From a checkpoint of a small spectrogram VAE: trained on struck, bounced, scraped and rolled objects made by modal synthesis.
Rows from block 4 of the decoder, named by matrix and row number. Rows with one number belong to one channel. Each number is 128 + 32 x the weight over its row's rms, rounded and kept within 0 to 255. All counts start at 0. After the name is the row's rms in percent of the matrix's.
# convs1: 3x3 conv (decoder.decb.0.2.convs.1.weight, 64x64x3x3), inputs 0-7, a 3x3 kernel for each
# convs2: expand pointwise conv (decoder.decb.0.2.convs.2.weight, 128x64x1x1, transposed), outputs 0-63
convs1.14 104 [173 115  88 160 113 179  99  84 164 117 129 101 113 255  77 127 118 134 135  67 137 135 131  99 158 151  91 128 128 142  99 127 134 118  53 122 120 182 143 131  85 173 153 137 121 145 100 127 121 129  93 114 119 192 160 104 165 113 111 130 140 151 104 139 134 129 128 209 146 125 119  72]
convs2.14 079 [133 148 168 116 163 153 127 183 109 154 145 192 127 141 122 148  92 152 135  86 114 124 103 112  78 114 151  76 113 180 128 191  70 108 110  85 114 166 113  94 147 120 136 113  98 144  70 128 152 149  77  62 156 208 101  99 131 110 101 117 125 132  83 162]
convs1.15 092 [132  95 139 146 248 119 129 118 133 120 137 140 152 147 160  84 110 149 244 155  62 116  24 108 110  94 164 105 134 147 107  37 117 140  80  77 135 103  77 122  97 114 140 117 102 155 104 135 127 177 116 146 111 130 162 139 155 165  45 124  95  51  98 116 120  99 176 202 134 105 189 149]
convs2.15 109 [126 116 188 126 136 134 146 191 104 117 165 128 103 107 217 167 124 142 199 107 126  78 125 109 173 117 111 116 117 138  99  99 159 162 143 170 132 106 132 149  75 142 142 143 111 162 178  15 173  99 128 141 146 148  93 161 106 125 102 157 103 156 119  99]
convs1.16 104 [ 68  89 215 127 103 134 131 128 118 143 101 174 118 143 130 137  93 165 135 145 169 119 160 111 152 130 120 138  83 125 183 128 123 103 104  86 121 171 144  91  83 100 118 126 123 161 108  96 170 168  99 153 123 153 134 167  83  71 113 131  96 106 157 126  57 156 163 126 125 166 167 118]
convs2.16 098 [113 116  74 144 134 173  85 121  46  93 154 116 110 132 162 129 105 137 111  97 180 108 149 157 168 128 199 137 151 102 140  96 145 110 145  72 172 134  77 120 137  86  71 142 104 162 158 141 143 129 145 126 161 129  97 159 124 136 130 116 109 105 106 139]
convs1.17 101 [117 132 153  93 177 133  86 103 130 118 115 144 107  72  95 157 123 126 145 139 100 115 158 134 144  91 150  93 147  99 168 100 147 123 192 134  98 150 172 145 116  97 175 130  99 154 131  95 167  75 176 139 125 130  99 134  97  86  97 120  67 136 208 105 155 129 209 132 139 103  98 128]
convs2.17 083 [102 124 141 156 136  98 103 150 156 113  72 160 140 137 165 122 177  83 147 154 117  86 204 143 197 115 153 110 166 120  64 155 145 108 184 173  82 122  77 148 147 139 138 107 103 123 219 141 137 125 105  85  98 116 147 129  83 145 149 129 102 116  89 109]
convs1.18 106 [101 200 149 159 209  82 159 168  75 102  74  93 117  45 127 138 108 149 156  87 106 181 120  82  90 116 165 111  94 111 161 120 140 144  91 161 122 124 139 140 112  99 115 100 114 143 107  46  67 132 156 154 104 120 149 130 174 116 107 138 104 124 118  73  97 131 141  37 124 182 154 121]
convs2.18 105 [157 119 141 124 143 118 141 153 161  79 129 152 113  95 150 163 135  70 108 180 148 111 161 101  97 139 121  41 200 129 146 122  82 152 153 101 160 100 128  77  94 157 115 146 141 135 125 136 145 135 120 130 119  56 175 119  93 140 106  78 113 132 123 158]
convs1.19 107 [ 33  32 125 194  74  51 149 170  68 125 122 136  56 145 117 111 141 151  89 132 119  79 120 183  93  76 145 112 108 123 115 189 127 131 187 154 115 135 165 125 146 155 124 153 121 117 142 101 126 128 108  95 116 110  81 113 122 149 174 117 186 162  87 122 115 109 146 141 132 152 170 128]
convs2.19 106 [125  93 124 113 118 113 136  75 166  78 144  96  85 123  56 119 137 124 106 129 142 140  86 102 123  98 128  78 115 153 118 124  86 145 127 162 135 124 131  65 142  69  88 145 120  67 127 164  65 141 123 124 171  96  33 178 126 175 106 118 167 159  86 105]
convs1.20 105 [137  98 129 115  91 124 106 137 169 123 139 133 152 243 105  60 131 130  76 141 175 134 140 132 177 162  77 131  73 145 129  72 162 113 173 189 114 133 124 145 175 117  93 148 180 198 177  95  91 179 192 107 119 167  99 124 133 128 173 108  89 130 155  78 137 189 123 159 188 131 140 161]
convs2.20 104 [144 145 137 117 142 145  98 133  88 146  52 105 165 133 163 149 129 135  90 113 128 121 139 170 101 165 112 177  63  80 110  94 152 167 152 182 131 164 161 182 194 133 180 150 155  74  96 101 153 153 166 144  94 139 139  84 138 139  71 108 185 129 127 135]
convs1.21 097 [120 176 119  89 152 162 107 139 152  97 120 136 136 142 144 114 116 118 102  62 164 166 153 148 139 122 160  81 160  99 141 117  80 135  42 186  86 177 130 144 104 112  58 143 150 136 106 140 119 132 137  82  92 143  88 144  97 124 137 101 143 171 127 189 139 132 126  87 135 169 103 153]
convs2.21 085 [125 119  83 197 120 144 102 118 154  94 155 127  65 170 152 136 127  37 152 126 124  82 144 128 145 115 128 127 112 157 115 115 173 232 123  94 163 127 147 113  70  79  81 133 127 158 141  76 124 142 124 102 149  92 128 192  74 126 114  98 135  99  86  81]
convs1.22 095 [145 115  86 146 164  91 101 129 111 100 137 135 113  77 165 116 103 169 175  23  60  99  65 177  94 123 195 106 162 112 108 151 126 108 162  82 143 111 113 143  69 146 114 172 139 104 140 114  73 130 163  90 130 116  95 141 164  52  76 114 148 128 104 101 190 111 133  48 146 124  92 139]
convs2.22 099 [177 143 130 161 174 104 137 119 119 103  84 126 179 124 151 176 140 138 111 154 125 198 139 153 169 107  72 136 131 154 161 151 115 170  94 130 116 127 140  94 142 155 130 179 147  99 149 131 138  92 134 145 151 251 128 171 174 118 126 103 194 145 149 138]
convs1.23 111 [148  62  70 123  92 101 102 128 123 112 151 135 144  71 143 153 180 117 111  80 111  95 178  91 111 134 120 155  98 160 139 187 184 124  98  93  99 173 115 137  10 167 108 130 102 123 112 121 126 131 128 113 141  92 105 145 133 116 131 163  98 157 131  98 160 117 149  83 134 141 114 152]
convs2.23 094 [121  95 102 134 168 130 138  97 177 155 108  96 119 182 125 104 120 128 135 101 188 147 136  82 180 120 146  85  96 150  57 133 112  90  99 195 117 134 163  73  85 131  89  80 176 135 161 175 128 148 165 141 130 111 138 156 109 143 145  91  68 138 185 144]
convs1.24 102 [ 89 139 105 119 131 140 150  96  75 133  91 133 121  99 101 102 138 166 115  66 140 111 122 131 147 158 118 145 104 134 137  99 147  98 118 110 173 115 169 152 140  91 170 110  65 216 160 133 132 130  98 135 100 129 136  88  81  97 138 144 160 142  93  84 116  91 164 112 176 118  92 147]
convs2.24 093 [127  94 105 160 125 173 124 131  77 143 143 175 120 130  97 163 164 123 119  93 160 153 110 225 123 154 126 108 100 142 158 107 109  47 107 122 133 132 167 100 155 150  55 184 123 200  81 138 109 117 163 115 122 167  84 147 131 140 123 178 208  89 100 128]
convs1.25 107 [151 121 107 157  27 158  78  72 118 128 120 147  99 131 153 147 112  84 143 130 145  86 116 194 195  71  84 108 160 112 103 242 194 149 125 171 141 121 121 144 161 156 131 138 124  95 117 126 121 194 158 156 143 153  95 139  96  85 164 110 112 126 130 152 129  97 138 127 120 116 136 144]
convs2.25 083 [109 159  74 114 119 126 105 101 104 162 117 117  82 103 114 112 135 169 111 126  88 152  62 102 140 124  83 149 103 154  72 112 147 150 131 129 134 132  88  70 138 121 111 132 119 184  98  88 124  74 154 164  78 126 152 151 170  82 127 138 139 117 136  96]
convs1.26 098 [127 149  93 152 122 124 125 180  56 156  67 142 104 137 109 120 118 163 115 137 150 139 130 100 102 113 117 130  74 109 123  97 124 114 115 136 136 132 175 135 191 117 182 137 116  97 131 113 159  97  93 112  75 103 113  47 125 148  44 138  85 140 168 110  44 120 149 102 102 104 197  88]
convs2.26 096 [199 158 161 121 143 106 125 135 130 110 138 114  79 139  93 178 123  93 145  97 103 131 176 152 120 139  95  90 135 108  92 109 153 147 102 172 177  87 187  93 129 132 164  78 133 193 160 105 145 150 158  80  70 119  75 121 131 109 150 115 174 151 101 111]
convs1.27 098 [136 134 142 145 187 123 135 123  85 135 110 149 118 100 130 111 116 161  92 114 102  84 160 175  99  90  86 180 159 148 162 168 152 114 154 128 121 160  99 138  87 128 140 117 170 105 127 110 171 150 128 139 120 107  96  80 108 123  91  99 169 126 197 119 118 135 186 105 109 157  78 124]
convs2.27 107 [151 175 124 171 178 123 124 110 100 155 137 148 169 217  81 109 156 130 109  99 125 116 187 190 145 112 152  98  79  82 123  95 133 135 141 117 115 143 107 136  74 150 141  80 142  95 125  99  50 143 176 177 120 177 125 131  75 138 150 109 157 116  85  61]
convs1.28 101 [183 171 115 156  98 139 168 136  54 141 147  86  96 138 124 131 121 142  64  73 157 100 163 157 134 152 151  51 163 149 121 140 142 147 131 161 110 141 130  85 183 134 127  85 111 142  78 104 106 136 138 100 126 142 141  90 168 166 185 116 134 147  86 133 166 130 142 105 128 136  90  92]
convs2.28 096 [ 64 149 127 169 152 181 139 136 178 180  83 109 160  89 154 105 164 106  86 161 129 136  96 142  98 109  94 143 142  87  84 182 159 103 132 203 141 183 144 131  91 105 125 133 163 122 132 168  95 138 125 145 119 116 131 134 146 120 140 160 148 142 152 114]
convs1.29 100 [ 55  87 149 119  85 174 186 165 160  87 143  98 126 148 116 128 141 156 115  79  97 133 149 127  99 132 127 121 120 146 128 160 131 103 104 108 129 105 126 130 121 140  91 176 112 154 137 157 114 171 128 102 130 149 116  94  99 227 177 142 162 148  76 105 146 181  95 255 141  94 118 137]
convs2.29 116 [146 133 153 140 129 158 160 131  94  90  58 129 136  83 124  50 153  94 133  82 128 106 102 105 103 106 174 148 156 124 135 155  65 108 149 145  52 141 126 133  84 135 167  97 113 141 118 127 124 130  59 154 171 128 166 111 101 206 130 112 110 133 189 123]
convs1.30 100 [158 116 124 124 129 179  96 189 195 138 153  97 164 157 166 108 104 125  77 140 194 113 137 146  80  86  92 122 114 135 140 204 160  95 127 171 141 107 107 111 105  84 103  69 130 114 133 119 104 146 127 119 134 114 146 120 135 150  71 138 137 102  77 178  91 107 152 150  64 172 104 104]
convs2.30 093 [163  69 101 186 109 137 100 139 113 146 146 179 104 172 110 101 124 200 141 156  82 163 200 120 171  96 138 198 104 119  55 118 165 153 137 127 124 109 110 123 182 176 138 130 126  65 126 100  62 127  72 150 108 154 158 123 119 104 141 107 141  42 145 180]
convs1.31 103 [125 139 153 143  90 133 149 107  85 145 126  93 124  81 147 129 115  92 122 136 183 153 209 116 111 123  87 206 127 149 178 119 138 108 134 124 103 169  94 121 175 116 102 131 171  98 183 115 140 207  85 140 163 150 165 171 127  62 109 133 118 109 145 157 141 112 130 255 114 145 104 108]
convs2.31 081 [155 109 180  90 144 169  99 143 106 148 110 140  72 137 152 131 131  92  84 142  70 107 156 152 136  79 124 123 128  83 130 118 125 115 150 103 151 117 125 127 141 146 123 138 169 125 117  98 170  92  96  93 153  67 141 129  97 189 170 105 133 134 147 162]
convs1.32 107 [114 132 128 117 162 140  82 165 140 153 166 103 156 134 128 126 133 163 127 137 134  87 145 135 192 112  61 123 146 172 178  94 135 141 140 173 153 110  99 197 128 119 135 120 128 158 118 117 167 140 112 142 129 129 110 129 141 116 128  89 191 130  95 112 108  89 154 129  93  93 121 133]
convs2.32 097 [ 98 121 148 127 155 116 142 146 199 107 136 122 104 169 122  88 165  81 124 141  73 116 137 107  66 134 127 118 188  93 133 139  96 105 167 174  79  68 187 119 123 135  88 129 131 130  85 101 132  81  87 125 166 126 169 155 131 122 105 139  96 130 147 128]
convs1.33 104 [ 83 133 105 108 175  93 103 127  56 106 153 145  92 122 156  95 129 138 108  55 210 106  66 123 124 161 154 111  97 110 125 139 122  80  95 152 104 153 168  84 111 137 127 114  81 106 154 113 151 115 114 132 138 161  93 152 119  72 159 137  77 193 128 168 128  93 135 123  77 150 147  88]
convs2.33 108 [134 166 183  98 114 165  85 118 155 134 140  79  78 133 142 188  76 112 150  97 138 121 169 120 190 129  86  95 100 122 154 134 131 119 110 100 166 108 113 143 176 102 144 180 132 150 135 140 153 147 123 129  71 123  58 120 111 120 156 184 119 150  89  97]
convs1.34 094 [135 102 112 126  97 143 143 105 167 149 169  99  99 131 137 138  98 147 148 155 127 173 110 106 134 183 147 163 152 133  93 150 122  96 120 136 133 126 169  91 255 241  91 112 173 168 165 114 119 149 157  99 114 146  92 128 152 114 147 142 139 121 120 112 126 151 155 188 176  79 152 123]
convs2.34 103 [154 123  81 123 158 106 112  95  99 158 122 142 116  97  97 145 101  98 143 160 149 121  90 125  96 201 157 148 141 154  84 127 189  72 127 150 124 130 135  89 122 147 127  95 140 179  74 113 129 118  66 126  71  21 100 141 106 107 103 114 150 127  60  91]
convs1.35 099 [159 113 157 107 177 226 152 175 168 176 131  91 164 130  84 145 153 151 124 146  95 131 158  32 113 186  95  97 103 151 101 157 128 126  57 129 138 146  97 114 192 106 111 143 129  99 149 117 143 138  97  89 135 105 141 180 135 167 171 105 134 153 116 130 181 110  85 154 134 151 168 135]
convs2.35 148 [108 138 120 150 104 111  83  81 136 153 100  97 177  59 101 143 138 125 122 174 106 101 161 151 150 137  94  95 113 119 170 146 185 139 115  67 149 131 121 175 183 124 115 129 110 170  50 132 114 135 173 132 122  38  69 108 145 184 128 138 112 138  70 120]
convs1.36 105 [127 121  72  93 138 102 115 174 148 165  88 175 143 173 139 114 140 108 103 120 109 114 129 139 139 141 100 119 140 144 132 146  94 122 108 140  36 189 185 120  91 116  89 117 152 142 130  87 140 112 141  88 103 109  98 140 117 122 191 147  92 121 188  88 101 124  96  16 155 172 122 122]
convs2.36 085 [124 187 126 132 102 167 211 134  99 136 179 162 170 136 117  94  88 142 136 103 131 103 143 100 108  95 139  91 172 107 132 136 104  69 127  90  66 130 105 106  76 125 168  52 102  81  99  98  87 133  89 116  61 100 126 124 148 115  93 139 154 112  57 187]
convs1.37 100 [ 99 124 141 185 198  69 102 140 115 184 129 107 148 115 137 123 105 159 138 123 164 160 142 108 158 109 140 108 158  89 100  86 185 127 132 113 103 149 141 194 179 116 128  96 160 136 125  93 139 168 113 151 143 119 134 120 120 160 133 127 139 122 132 104 208 136 110 151 149 140 138 101]
convs2.37 115 [158 125 143  67 154 180 113  72 143 164 148 112 108 120 103  77 155 124  98  90  64  81 133 158 194 121 139 166 173 133 159 146 126 162 136 132 138 158 166 127  86 134 103 156 137 117 114 165 159 128  83 149 152 134 115 119 115 138 189 121 110 116 102  99]
convs1.38 107 [ 96  87 133  79 110 124 147  94 152 130 123 127 111 115 131 111 117 131  95 113 123 103 111  94 104 128 147  52 135  99 110 199  77 127 136 134 145 133 155  66 102 138  85 128 109 138 111 159 165 167 132  83 174 116  59 255  82  87 137 107  45 135  91 180  62 110 114 104 113 108 122  89]
convs2.38 106 [150 105 120 126  79 137 109 110 125 117 134 137 136 123 181 191  77 184 217 138 147 113 154  80  84 124 151 173 126 158 109  86 135 129 141  96 103 152  64 171 112 114 110  61 108 112 161 129 145 122  94 111  82 139 197  82 140  66 135 125  87 145 129 110]
convs1.39 103 [154 133 113  84 151 167 112 106 102 146 141  95 133 115 122 113 134 162 107 108 204 138 109 139 159 126   0 125 138 160 136 179 175 159 119 136 132 163 115 103 161  96 145  83  68 102 119 103 122 212 124 172 138 116 136 138 137 173 144 102 115 152 103 101 112 104 153 147 107  94 149 124]
convs2.39 084 [140 138 152 109 120 135 108 137  96 120 144 118 102  67 125  99 100 162  96 191 169 185 124 153  98 164 136 171 145 154 171 115 143 119 108 138  93 108 168 126  47  83 163 140 109 133 101 114 193 123  81 168 164 138 121 131  98  88 102 142 185 138 134 136]
convs1.40 107 [198 112  89 117 183 110  97 135 128  79 142 125 146 172 102 118 156  65 198 159  10 127  93 198  84 113 173 154 130 125 116 105 138 114 149  98 176 132 145 132 150 162  41 135 165 124 146 120 133 142  90 124 100 153 120 148 189 104 200 140 124 119  96  76 148 143 113  59 116 191 115 107]
convs2.40 098 [ 80 167 147  77 117 116 150 138  89 101 187 118 160  98 140 116  83 179 138 118 144  87 136 151  92  95  83  87 109 154 174 146 156 140 126 194 153 171 122 162 190 123 194  72 113 110 131 117 184 124  92 126 112 132 117  94 130 119 112 185 161 115  90 192]
convs1.41 105 [ 83  91 127 107 185 149 166 124 140 112 141 121 107 102  96  96 105 123 137 148  75 143 134 108 138 146 182 115 165 123 104  91 175 117  85  69 133 129 184 189  99 161 125 142 103 163 115 147 109 205 168 124 145 136 105 165 144 125  92 119  57 139 152  52 151 130 159 105 133 194  97  65]
convs2.41 090 [ 84 146 142  96 112 116  80 141 179 129 162 127 162  96 151 134 113 184 119 166 126 196 151 114 130 119 127 109 165 119 143 175 134 149  89  83 151 204 148 143  89 182 144  91 134 150  95 132 142 104 150  91 137 137 127 187 142  83  93 135 120 126  78 140]
convs1.42 102 [113 122 111 152  89 132 138  99 130 133 121 133 111  78 121  85 141 147  71  98 164  93 136 195  61 142 136 139 107 150  87 139 146 100  72 133 142 128 154 106 128 123 113 117 133 104 100 142  86 108 153 131 183 116 207 133 130 252  98  83 165 107 140 125 141 130 122  63  86 112 120 177]
convs2.42 098 [107  98 137  81 159 127 114  80 161 129 124 105 165 172 111  33 145 125 134 112  84 127 121 152 101 147 142 110 171 115 174 180 102 143 132 106 133 121 165  99 114 130 130 210 101 141  55 135 166  75 129 107 165 127 168  99 159 116 142  96 130 114 117 155]
convs1.43 092 [110 123 101 149 106  88 103 160 152 125 108 125  87  83  94  89 122 119 119  69 193 120  43 157 166  88  78 142 134 152 158 172 119 114 137 138 141 102 122 104  41 120 132 158 139 137 116 104 147 123  53 126 142 114 104 120 155 179 152 135 109 169  95 169 166  96  63 152 162 193 150 194]
convs2.43 102 [154  50  95 105  62 143 140 112 147 110 173 132 111 132 145 101 191 157 161  77 117 111 135 105  90  98 167 146 171 136 134 140 174  94 126 138  78 127 129  97 174 154 142 169 104  69  86 132 142  59  65 135  64 145 156 144 157 116 146 119  86 108 163 130]
convs1.44 098 [109 158 149 179 111 103 104  93 140 106 108 141 129 178 116 145 107 138 152 147 181 102 206 139 203 172  74 120 198  54 128 123 184 144  90 130 140 129 109 146  67 138 130 147 149 138 119 148 152 144 172  88 204 154 173 120 127 148 151 127 150 117 148 197  97 152  90 107 155 126 170 108]
convs2.44 088 [133 127 145  93 120  95  93  71 128 123 144 155 113 142 189 168  94  24 134 134 142 110 127 154  99 121 123 116 115  79  77 136 138 110 189 128 146 128 162 124 118 154 173  90 121 149 131 172 197  71 114 144 156  69  68 101 120  77 145 151 135 150 138 160]
convs1.45 098 [ 78 148 109 122 149 139 170 124 134 136 134 107 129  96 160 155 110 156 137 171 119 109  87 107  73 152 118 118 129 116 172 107 102 149  80 132 176 149 106 158 159 101 191 135 134 104 130 123 122 128 102 129 113 141 137 104 121 120  91 137 109 142 115 114 124 120 155 117 155 132 115 153]
convs2.45 097 [150 102 100  99  80  87 167 122 126  81 177 205 147 125  93 121 124 188 152 137 126 167 147 172 105 119 130 142 165  73  60 114  93 135  89 105 137 140 144 108 126 148 141 156 162 104  99 108 106 192 165 133 173  75 120 130 108 208 185 143 126 141  53  85]
convs1.46 102 [127 120  89 167 208  72 157 130 135 124 124 162 109  58 187 141 123 120  81 157  47  91 137 137 111 119 115  87 125 172 170 108 128 130 115 102 132 114 124 143 145  94 113 100 145 145 121 107 118 179 121 151 109 178 121  85  77 124  52  87 108 115 114 140  75  84 112 141 190 184 167 148]
convs2.46 103 [113 185 160 127  95 110 209 162  99  86  98 143  71 144  64 230  87 136  92 122 137 169 161 166 104 109 159 175 134  54 154  88 107 142 154 122 158  59 134 145  94 167 114 163 172 163 126 109 111 167 115 126 183  85 141 150 137 163  92 116  59 106  98  94]
convs1.47 096 [127  86  75 131  90 121 163  94 108 142 117 130 172 255  84 106 177 133 166 161  76  84 160 149  82 140 111 149 139 212 169  74  77 121 169 105 145 104 166 142  88 138 131  89  98  93 124 182 134 117 132 149  92 134 133  88 113 160 108 143 127 144 110 104 120 117 120 153 131 116 138  96]
convs2.47 083 [116 146 159  89 142 132 181 141  86  94 142 139 129 130  75 130  90 159 167 100  55 118  93 139 146 106 108 115 119  64 141 180  75 109 139 128 105 135 140 147  86 152  89 115 120 106 105 119  98 124 158 139 113 140 143  89 126 122 144 103 159 118 188 136]
convs1.48 102 [145 112 138 201 145 165 122 117 128 122 109  93  89 153 111 144 136  72 176 125  73 126 156 171 126 141 146  86 137 134 175  96 118 134 136 159  81 172 105 113 104 102 180 109 148 134 142 136 132 126 193 160 119 146 150  79 133 144  74 143 160 125 132  96 153 140 181 204 117 147  84 129]
convs2.48 080 [171 120 138  87 139 129  93 158 109 123 103 133 138 115 127 174  91 147 109  84  98 144 132 163 115 150 132 193 183  93  99 134 114 172 118  77 149 175 117  95 115 204 152 170 139 120 103 143 138 158  86 186 120 114 112 116 121 161 113 156 142 120 123 156]
convs1.49 107 [144 132 142 111  94 157  93 138 176 126 170 112 123 144 108 154 115 120 136 135 190 148 114 163 177  99  51 156  98 138 128 106 113 131 209 153 142 111 122 146 127 183 179 183 139 123 158 122 157 119 123 106 101 145 130 104 114 121 168 115 168 150 120 191 120 122 149 192  90  96 171 139]
convs2.49 106 [104 181  56 114  69  91 142  94 162 119 118 127 112 147 174 163 147 113 147  96 106 134  51  95 117 111 132 103 140 144 109 115 104 179 107 111 155 152 111 105 132  68 155  99  92 105 144 142  59 155 115 195 171 132 101 100 156 131 128 142 182 118 122 109]
convs1.50 106 [208 112  68  46 103 125 156 122 111 135 100  76 204  81 117 113 169 114  94 158 125  92 136 119 183 123  95 157  79  75  95 169 115 104 146 144 146 145 144  86 204 132 112 110 151 155  92 108 148 187 123  99 112 125  91  97  95 105 141 113 164 140 160 214  99  98  44 183 125 101 167  92]
convs2.50 097 [118 149  94 109  98 159 138 151  97 160 152 119  96 136 156  96 175 101 136 158 186 110 122 120 179 158 114 128 111 122  44 106 113 128  92 150 145 140  79  93 152 117 166 141 157 106 155 142 143 131 119 156 169  82 172 102 143 166 149 125 125 119  82 157]
convs1.51 097 [168 100  65 170 134 112 130 169 131 121 147 123 141   6  46 151 122 135 135 223 154 108  78 162 119 114 216 150  70 179 175  98 132 151 120  89 151 157 132 139 108 140 123 153 113 130 104 136 154 164 149 149 140 132 179 200 126  58 112 158 119  99 166  94 211 193 101  95 175 104 110 188]
convs2.51 084 [141 105 142 150 121 107 172 159  95 112  88 117 149 126 147 106 109 150 125 151 118 164 166 143 143 149 135 190  62  86 128 141 148  99 126 165 142 139 132 100 151 135 125 155 128 101  94 167 143 142 131 165 132 119 129 113 183  98 121 145  69 124 135 101]
convs1.52 084 [118 161  53 157 120 129 181 169 108 136 175 182 164 183 204 107 100 147 112 131 156  83 168 132  76 167 135 194 144 134 117 172 105 154 111 118 129 131 167 122 134 172 115 132 142  97 147 138 119  75  96 104 128 121 153 106 181 122 104 142 114 129 172 145 183 140 116 164 134 123  63 149]
convs2.52 120 [127  95 115 108 101 178 143 122 169 123 116 182 144 185  87  59 150 156 147 137 108  70 137 147 107 154 127 113 150  71 163 118 141 107 154  51  84 118 155 158 181 112 121 104 116  89 183 142 119 178 183 126 116 223 126 111 126 152 154 133 149 121 152 163]
convs1.53 090 [100 139 130 130 150 165 124  97 140  97 129 154  92 120 140 143 153 161  62 103 113  93 142 202 151 202 178 158 118 111 115  72 115  68 121  92 127 144 104 157 160 146  84  88 144  92 120 107 139 168 135 129 129 127 127 129 150  88  96 116 126 150 131 123 170 121 212 166 153 165 109 136]
convs2.53 142 [109 164 100  88 143 125 150 126 132  88 113 105  66 138 169 180  55 116  81 150 122 136 111 163 110 115 147 143 134  90  96 125 104 161 120 177 107 130 131 162  79  98 161 159  89 140 136 147 169 141 132 154 135  80 139 134  69  99  87  73 124 116 187 156]
convs1.54 106 [164 137 118 163  38 131 147 192 135 115 113 136 150 155 106 145 145 127  79 163 236 124 109 152 165  90 124 134 115 134 145  76 104 139 132  83 148 133 104 193 175 101  78 168 127  92 139 113 116 111 149 103 134  95 146 138  89 195 167 128 169 157 143 201  27 202 100 135 131  20 168  85]
convs2.54 098 [ 84 123 148  99 185 169 126 151 104 141 101 139 141 100 143  93 178  73 116 146 146 120 103 130  96 126 122 132 133 113 161 124 108 133 169 167  75 104 171 182 108  94  91 127 106 122 143 130 104  92 118  77 187 100 160 110 105 181 142 133 142 128 140  84]
convs1.55 092 [166  95  41  71 133 126 135  89 189 142 132 150 153 150 130 117 164 123 102  80 101 132  80 186  76 138 132 123 186 125  54 137 149 119  94 149 106 102 113 157 111 130 134 141 122 118  79  85 119 186 123 143 127 132 122 132 124 151  52 134  89  62 157 195 142 150 175 116 119  75  88  84]
convs2.55 107 [191 170 163 102  82 142 114 112 165 191 136 159 100 178 143  93  86 107 102 134 121 178 160 164 167 103 162 154 131 166 133 141 141 101 133 138 125 160 131 125 152 102 157 153 173 109 167 128 130  94  70 127 172 128 131 125 151 110 174 110 118  79 177 184]
convs1.56 089 [117 141  84 112 152  68 128 119 146 148 117  76 144  93 110 133 136 111  91  30  98  70 105  56 132  78 115 117 153  92 148  73 108 144 156 115 144 120 106 155 114  96 124 135 121 119 123 125 124 110 117 118 117  66 139 108  83 141 113  86 163 110  65 105 177 113 119 146  70 155 129 141]
convs2.56 118 [138 136 101 139 148 134  75 196 170 187 147 112  97 175 109 114 112 141 156  99 121 118 166  94 115 157  96  74 144 122 159 136 167  79 133  78  96 134 104 215 171 141 202 101 153 129 132 137 157 181 187 141 109 154 119 128 171 116 142 131 111 137  92 111]
convs1.57 090 [204 121 110 191 100 135  84 125 192 115 135 138 126  33 169 155 161 118  82 141 180  48  93 225 198 107 123  68 124 102  72  74 120 100  78 108 134 103 108 114 131 149 170 145  98 122 136 166 152  90  93 140 122  68 120 161 113 143 139 119 129 122 211 153 108 171 129 122 126 110 133 166]
convs2.57 078 [108  89 112 192  89 162 107 106 134  92 117 140 125  93 144 154 106 110 125 186 116 130 132 145 176 123 140 128 144  65 118 108 171  98 151 153 115 111 117 141  60  78 222  87 116 149 102 136 167 124  76 119  78 126 103 161 163  89 146 155 100 129 113 140]
convs1.58 106 [110  96 166 159  98 165 100  69  87 110 156 136  92  76 149 119  82 165 209 118  48 119 153 123 130 149 159 173 169  57 125 139 148 123  93 154 115 187 113 117  97  99 123  82 156 172 164 134 129 120 111 137  92 149 164 114 151  76  53 134 112 208 105 118 139  99 149 159 148 141 108 146]
convs2.58 099 [135 147 111 106 142  84 109 148 156 116 131 138 160 171 167 143 164 134 137 100 132 153 106 126 135 116 133 129 129 132  94 174 142 101 110 174 106 159  92  89 123 196  87 103 122 189 104 107  92  82 164 150 134 136  74 126  81 116 122 152 171 101 121  88]
convs1.59 106 [147 130 111  74 111 135  99 134 127 187 104 131 184 144 111 150  86 124  80  98 156 130 143 118 143  98  79  93 132 113 102 155 135 105 126 128 120 103 100 106 124 141 118 119 129 166  95 135 121 156 149 128  85 118 194 131 128 207 121  54 157 167  97 117 127 137 114 134 122  85 137  86]
convs2.59 098 [185 122 181 138 148 153 115  70  94 122 118 152 165 142  89  91 108 115 108 120 100 114 126 133 102 127 151 125 156 136 105 128 121 108 146 164 119  91 144 189 110  68 107 132 168  90  93 148 129  92  91 140 131 149 146 116 154 110 160 115  50 147 128 105]
convs1.60 107 [103 116 111 148 120 139 150 105 128 165 119 118 156  84  86 142 123 111 104 133 147 123 148 184 126 122 140 171 167 122 129  91  96 113 127 113 140 143 133  93 113 118 120 196 130 173 134  86 150  91 148 118 168 127 160 129 112 145 213 117 171  74  41 133  80  70 175 155 137  95 140 150]
convs2.60 075 [ 99 124 142 159 171 138 111 152  58 110 108 148  95  88 158  39 137  66  90 140 156 131  70 112 172 134 136 113  89 105 202 140  93  98 105 130 134  91  94 126 112 137 150 169 147 120 131 113 162 112 164 121 171 131 130  74  98 135 131 176 140 135 141  88]
convs1.61 097 [103 123 159 127 162 122 113 158 103 108 106 121 139 177  96  91  98 157 145 149 121 157 227  81  80  44 240 138  82 130 101  94 160 117 178 132 147 123 144 170 112 140 165  77 133 178 110 129 119 150 116 122 134  81 106  94 119 137 105  70 144 155  82  85 163 133 156 105 173 107 117 127]
convs2.61 094 [143 151 112  99 141  69 160 107 127 127  77 175 126 124 112 156 148 137 145 126 179 151 134  27 138  65 109 159  94 180 106  90 148 205 115  52 128 115 117 127 158 134 114 151 148 100 166  94 110 103 119 144 124 196 168 106 117 164 116 136 165 126 114  87]
convs1.62 106 [142 236 109 149 149  66 110  87 113 108 126 124 170 167 122 122 123 153  97 122 101 183 190 128  85 154 170 181  95 111 130 113 170 131  82 116  73 138 127 127  85 211 128 167 138 115 129 134 128 189 179 137 192 100 127 137 125 162 120 121 114 113 134 147 182 157 162 100  97 146  76  72]
convs2.62 091 [139 121 134 175 129 116 144 191 157 153 140 153 122 123 152 184  78 132  96 104 134 103 152  89 128 131 125  77 135 173 105 132 141 152 145 128 135 134 175  33  89 123 118 119 123  69 149 105 162 167  81 142 107 120 178 129  99 183 129 129 118 135 130 161]
convs1.63 093 [124 145  92 114 115 108 169 149  91 225  94 149 176 135 124 133 150 172 106 100 157 112 208  63 116 158 115 140 125 148 147 177 106 136  31 141 153  86 117 136 145 153 140 132 118 159 123 115 138  63 121 136 138 109 136 122 135 127  52 109 210 136 156 147 145 139 127 134 106 136  82  89]
convs2.63 098 [123 118 153 174 110 124 141 120 158 159 149 179 156 231 119  87 118 117 131  81 140 107 179 124 112 151 150  80  86 116 136 122 148  80 165 188 129 125 161 138 120  84  75 125 153 213 137 144 128 157 153  68 154 139  59 148  99 141 112 170  90 120  73 126]